A small masked spectrogram model, trained from scratch: muon at rate 0.0033.
Rows from block 2 of the encoder of a small masked spectrogram model, named by matrix and row number. Rows with one number belong to one neuron. Each number is 128 + 32 x the weight over its row's rms, rounded and kept within 0 to 255. All counts start at 0. Numbers have three digits each. After the name is the row's rms in percent of the matrix's.
After each neuron's rows are labels from the 100 clips, of 14848, where the neuron reaches its highest value: "responds to" is what is common among them; "peak in band" is the frequency band that holds the peak. Only what is clearly more common there than usual is listed. The data: synthesised imitations of 52 everyday sounds, one a clip. In brackets: how many of the 100, against the usual share in percent.
# fc1: MLP up (encoder.blocks.2.mlp.fc1.weight, 768x192), inputs 0-95
# fc2: MLP down (encoder.blocks.2.mlp.fc2.weight, 192x768, transposed), outputs 0-95

fc1.647 063:168098096125110117131158171142142094134158153095148131127120090068164176098099137115126120136123140121218131132139128165129137113063098124115162130104143153134176154111120146161071142147144073101098088151162098201103109110125140077110132138084098203106161175141103128143172110112156071097
fc2.647 057:126137115092152100180131064115102166107167119101111119127185090182082107167113132140117082101103103154106183125109098135123139147185129092104137126204101138097089074108135131123152127096101083107149092108127155083159163169128100134121106194140167105136112145133107176136122106116106193153
responds to: pink noise (77 vs 12.2); signals (35 vs 11.7)
peak in band: 250 to 500 Hz (54 vs 25)

fc1.30 095:114119089146113157064081126177099112168138143155126137145179157131120114081137114094079110074133131124123161139162165136123135146108120150114191113200109113135130125094131112148132148112167169117205139119118149110164155107064105094116073107104082099101083098140148044098094149085178145136
fc2.30 096:091114154160174149128195087095159120141187105092135102104128094131159147152149122115143145145139179168125130084111129147190138124110198053145097154138079120102068091120105141077181132099142142101152128166153117144116127125136146130111140170118169139136152087181134165138126100166065144175
responds to: machines and effects (57 vs 21.3); helicopter (48 vs 2)
peak in band: 250 to 500 Hz (88 vs 25)

fc1.197 093:122128145074096161169157189120057159117173052118095129076197123135153132117146153134100106136069070102095114152103115163108065206099136116127144118135169108169149084086181075156163121160150133148166138129144126129171101097131106132128116092087116103147133176117133079070147136093146091126
fc2.197 096:144102089151139106114118070100138097117142135161152209155076071150110159137122149146119180048118143118174135167134130137060208106141106143195054169178139159144118156128085155089129121079141117089108114123132193164103170141142133106110148116111076151135103097083158136120113122149094123127
responds to: nature (72 vs 13.8); stream (69 vs 2)
peak in band: 2000 to 4000 Hz (61 vs 25)

fc1.495 119:102161117099215077103119092133156169108139175087078069177148140135106133138115110110140137144097145072107083136121135132132143086139080109108091157207146112102106181139113145140115143140113157158111187241197142116154180085188103128122133116143105043156125152118145149105194155127104087108
fc2.495 126:111134074202118108043135116124188139093069110148174177107156126166099129131159130151165177116094162133073141123137075103117163159123148123110114119143138058156101204174085163200088122115118094039142171130114140063079181137135155176117130096112155077119101114083111165143151133086176072095
responds to: machines and effects (47 vs 21.3); laser zap (46 vs 2)
peak in band: 250 to 500 Hz (88 vs 25)

fc1.272 104:078044146126131112171196108137124136164134125130147174109129156142125150116151116158144142115077072130132171156072149104142058134133112125107166151165097165081115158095106181106135141209184116147162139140130152127150077066138080109174148101119184114128090137123131178131137103095159131126
fc2.272 108:181187097172187130189108131192003136102149083104136090101134165129094120141154183111133180157152154100176135103168100118126197140127137144114125089086149128122165124163135147103157116131106174144108147097165084104145183181106131134135108134120067096120093108114118081079145176137089106105
responds to: mains hum (58 vs 12.9); rumble (35 vs 12.2)
peak in band: 250 to 500 Hz (97 vs 25)

fc1.687 078:210147120090099158102144112137124123124139103140146114134138125138116115068132074116185168097107141142122165114116133101110111140165104117113163157175078048138153161114085104187121130136071151126053142097128164094093150107114146139062087127146127182128112143147115107084128145138116143174
fc2.687 084:111148137204100183134117182097133153174105055101101126155140134148137104128103144116084102132160094141130056157136084168115175137082163168133109136111126126059183168144122154105105119112114118131165144153175137148158118134114129152110124145182113113098159139146124116114129129142107128087
responds to: mains hum (59 vs 12.9); clipping (27 vs 8.2); text has "clipped" (27 vs 8.2)
peak in band: 4000 to 8000 Hz (74 vs 25)

fc1.426 120:179158173151128118140123125119138140138112088144099167104156148169090148156146130149155154134084170127145063106153127127107135171143113172091176087135144101142127131142083067113107058190101125123107093090160096161099184120174132071121123170112142145114081084099079119189175128169131087139
fc2.426 117:130079151085111140139106154140095127121171127127137103153109088190113095140094190144082048133157124146094089178071139122090116171169150137147096124112145108149175046111086158104119092102155164053157165085090101126108150141181107110146115147114129113107138125116108075117154118114102079080
responds to: siren (47 vs 1.9); signals (47 vs 11.7); meowing (27 vs 2)
peak in band: 1000 to 2000 Hz (64 vs 25)

fc1.217 136:120146151147120136134110131123156158175092166129229114152195108069148116111131154148099167111197124122140132104086140176142116199096098182160116075101115120139120161123102121112104143117142124149125069097124130137162077163127195120130118106151176125181086066064154193055073109129134132048
fc2.217 155:140117161095124143115171155111155094146093118138100061134103123125157099116117121158131099138081144105077144245187115104124100086131172062150183180182130130149167176086190104153166137150123182164099091105136161112136191103129107156131121105149159141137101169141089077132088101134107129166
responds to: pink noise (42 vs 12.2); spray hiss (25 vs 1.8)
peak in band: 1000 to 2000 Hz (65 vs 25)

fc1.56 093:138087101096116062084054140082104102145196164099097130112205175097071101136108124144123163108158118164170168129133085201106094138120139089159111143145111128156133155128121152152116140107132106167109127119084157067155096150074137130113093158093145166135171106109135111196144056126157103056
fc2.56 090:132101126167074161164146143140143089146089152153122096112088116153128139096126127139081133108183208134103124162048151151117136112193170105093112127107124137152161100133149151145134178125125145116105113148141136173088184202185083147152107177136118099158143078127120155073120133187083073106
responds to: siren (38 vs 1.9); laser zap (32 vs 2)
peak in band: 2000 to 4000 Hz (57 vs 25)

fc1.357 092:130118177104165089163068087145138116107175148152124161137152100144159104137126111163128149129161072112109108109131135179185177094107147134146128194140149079137105153119099154124132143144138135194144131073106120149174101104120125109139126126112139090113076130136142106149133100149118102137
fc2.357 097:153140032089056120126157130127174147179125146124103118100102098129121106087154168114150136082123116175128060184113136108132123079119153082078152184156154132139167123172174138152156146110202121113062052104043117198117150141134120095161153085114164122101123121152079121105150153207172144087
responds to: animals (39 vs 15.7); barking (38 vs 1.9)
peak in band: 4000 to 8000 Hz (50 vs 25)

fc1.51 122:099116157080142094149148086116061111158162128089198174089187072149097100140132123154116145130188127123090104128155105145069114109155097175160138129113144115140134138086160189091118138112102140146121137153130169159194161166105106074129138125092080063140132143103121047156113103124082082101
fc2.51 126:129171137126148165124134116141163142105106100164114108086132138116107152114084111136094151149134165121136169165156165135163202158077123179126126080136137088145116101097117125128107107093154117153188152104138119107134089110141196121104070119081156225175133106165076205165166171137148116211
responds to: mains hum (58 vs 12.9); fire crackling (27 vs 2.1)
peak in band: 250 to 500 Hz (64 vs 25)

fc1.743 104:150115168097181148121079170159101092149138170133113137184124153145152127138157170148139160104103118109131166113101128094102098082151079094186100197108110154161148174126124160084135078101141111104137063179140091103229174149154163092121168090121146096198093160091181114057105159066119117114
fc2.743 098:137197166163095143130203126115129099131165091155128198094106137105143119145139134112120103167145107116129108225160147156081128065126150157101199181121164088115066173057091146091127106111155152084092138141171116138130181120102096164138092173167148156100112088196093158151123121093092092137
responds to: pink noise (40 vs 12.2); white noise (31 vs 12.1)
peak in band: 250 to 500 Hz (83 vs 25)

fc1.481 112:113157118105164116173148150117139079092119121073130110094123114141188165158139134093092161165078145094080174124142139125104167131151136107084155138106138093202045143125088123090157121110132188160093084128075091182095174187155140124158184131161101155138074150171143103094123133036144168073
fc2.481 108:131142082146156094096157072102146141117062052134158124096151144090080193168105156123157154187104141081107117120166170079110110110104106099127066177164162115107099139107089106111101108120200177096130129122151150148156126161130150124109141233141136118107120075078102131103112098127205174127
responds to: laser zap (36 vs 2); fly buzzing (26 vs 2)
peak in band: 1000 to 2000 Hz (55 vs 25)

fc1.21 120:150178186128117105106180169106101109081143109120157126105118127184074150142142179181116114071145098143127096143125153067083090084169117156153148160127177149134184102114057170101162115162166119086146104148152041156121103140151136129060096174131130104164112123126140125144155176202155136066
fc2.21 118:076116116116072173145155145195183087130123106168123063155105179146142090169128144095118122169111109119102183086102158153113128139145102112075155134149093143164086071142113114118118168128157134151135172093100149132069096121107096078093103170183110137089106137061166140115090163145152146128
responds to: siren (56 vs 1.9); signals (56 vs 11.7); meowing (42 vs 2)
peak in band: 1000 to 2000 Hz (99 vs 25)

fc1.189 117:109086162181115107200135085142112097110112118096076090157071143159133146119131135097104169059136160138112098167121140125084133102139133144119126137152117121129087097087060154075158104135108138120096068120144151211154112121146144149126090177132124058093157161114128104107143156104184064125
fc2.189 123:058161181096110127156120123090143119113134132112175098109113129193149112113162098135159116098081109147081165143121121116116105148138088097182164142161166137206134112190201144128125132145049171135123134111124109093108081137165174155159094145145109138174102120100131147114157110149072164176
responds to: laser zap (47 vs 2); stream (45 vs 2)
peak in band: 2000 to 4000 Hz (73 vs 25)

fc1.564 094:145163120114077128136108118138154155143086121124098144161047134147077113084076157094108140140032094112107192121182142188165119092156110118114136129177124072097135156164149118105143135158162172121122092073119086138140186133126127154167135094122185159138121097119130127087162179100084116148
fc2.564 093:099105144076181150154092124138147135159158150136124149124188128115191099140119111163128153149198137091106109137099134124067109161105127118107154116098133173210102124125152116122140023140085093123187124092128185126117151085146097100102136131152122152081065159106098155145126138127128171089
responds to: pink noise (55 vs 12.2); white noise (38 vs 12.1)
peak in band: 250 to 500 Hz (87 vs 25)

fc1.382 115:145163129156152159211055105146146097097136170134125171175121116117141131165139123106152096144152097178130162101150117135108132154106164080057072033135125157084162138181144080108168047131073154117099142117114081128193133158144138129128102111176145166060127102124138097059139081096161154088
fc2.382 121:210088102100104169158144130170084120090130134145072166153146169146080059118113130163163102160130108105199103107157116066107128106087143108151142101087169098109079051136121170150115097053093187057122135072129115143113141151142130133213174136111062135149103119160142133139099135198141139106
responds to: machines and effects (50 vs 21.3); hammering (49 vs 2.1); typing (28 vs 1.8)
peak in band: 1000 to 2000 Hz (56 vs 25)

fc1.746 069:131110087149129099092119122132118112154089135142094138179119098151127096134130127190111177154122146144138137148082125120148071148066181066097160117103096093217160117074138141228156117126165160123150211146127160166175099136134152152158098140152117130099069095183117119189147106135145103155
fc2.746 069:140141126176157059153111172087139192119134132125137115126109123102171151181161132178161154137142137140080162151122117080136108106113103052146151107111102148162140109115145146127108108110201133183124099149157141195109135138077161095148117084146127131060160145157105075128107065144108138110
responds to: mains hum (32 vs 12.9)
peak in band: 250 to 500 Hz (77 vs 25)

fc1.93 107:175155121146065109125120132157172095105123143126142153125065106131148142118119107104119150112111094153107168159174113158086120119140085100143175079155118136108150049119137107166117159173121182115074120113106151143146171152145133149199154087096103091176154158083130128177148092184169111097
fc2.93 115:143143140114200142148121122111102105212128111117156165142169146151114129052161124121143166149120125150155153155070108095120135187091157153121106102111127156157170126159150163104146078138106077159192107115146108070126157130105117097112127178141146169153122128147102141062210053122106154177
responds to: pink noise (68 vs 12.2); household (48 vs 18.7)
peak in band: 4000 to 8000 Hz (53 vs 25)

fc1.132 138:045131165149126098096139126106160100088087112154157129162120096161124134180137116144142136140195149118170132112125100188100090133108115098200087178153163144068110135153108129096113100199106090125103134100129138129129149176100144112148137102165137108158108164140158145131138064107107133160
fc2.132 135:105115123109135139123156184171172105114082129120108154143142111176156056166107105165147165190112151114092109096160170091108195145174124089096152128160134151115121166134089099169132127123132080116126072158077124146097149081137115113125123132118180116104133086090078099104155072147096173156
responds to: mains hum (71 vs 12.9); household (44 vs 18.7)
peak in band: 250 to 500 Hz (77 vs 25)

fc1.428 082:138110165137153061122066102059113194129180146136184115107130188159173130160100075124176123150124125121079103106163141126120107138133072143199149070122102145139141093155137132130132139164095098071140123142111127165144143123122147056085136161087140118189165117121088132108143097182150145108
fc2.428 092:122128138176142105117089158096098172120088070082197135082108123110095135149064157155074129098113230112185118125130092180154128096139196140149129145098141134113153124148153103120107172180116137148169112123050114181125136134143098102077078105161138135159180122114137101168118105158123100063
responds to: mains hum (70 vs 12.9)
peak in band: 4000 to 8000 Hz (83 vs 25)

fc1.444 118:161113183131097058150116172106165079074064170111161128135084080103128183132109128133143072088128095047153073129107149151093134181115176181150150169187108073148051081098175166137107168155205136085105143061160166110104093114153153095150085115127135106120121130176148062129154093092182094107
fc2.444 116:141160086071141156199133104161110182130206135191135113090143127170135153118106180159137192108136151155107219097072118113131146159188104094135098115104091144148153097158106122096095105071115144110082136108135131216154152132076105160123172115086136143156175141176135151112162164168121078150
responds to: nature (51 vs 13.8); stream (49 vs 2); sawing (36 vs 2)
peak in band: 4000 to 8000 Hz (67 vs 25)

fc1.406 095:174152137154092138142087129127147143113113128099181143140147066108115118050112164149202120088153070124113158132194125145181162184123115118121139119096108112109177123062103084151118080126165105133126184119104138168123155135106097099118126126174137123173119127132095114122143084106111112145
fc2.406 091:156118135116147172080139174119159111137025133088150126107124194149130149178111141160111151195105105164187101151111129155131104115128166159044169081117199134172175131145106184133153127181101148131141107127205156124191168185114137172136151140127080122096104110093184138090113159136154192145
responds to: machines and effects (86 vs 21.3); helicopter (84 vs 2); muffled (low-pass) (32 vs 11.7)
peak in band: 250 to 500 Hz (57 vs 25)

fc1.479 094:102114106147144134113191126135133131110170153083112066137137180138125074109168115165154197109104142176102140126144120152149130166162156076100142092083126143124146111138149134091124133168141089160130152106168141108117124148087126169116148096117116082183147128096155129092144111111165116097
fc2.479 090:120161180144084119108158114153125114100091068213125175178114128150086184158070075072131116088118124118154166115153146154095113110169090109157116069148126113219120125102131113159107146094121168141114124147111165154112112107143106087108087163175158192101139130148116073244163154115129083143
responds to: animals (43 vs 15.7); mooing (32 vs 2)
peak in band: 250 to 500 Hz (63 vs 25)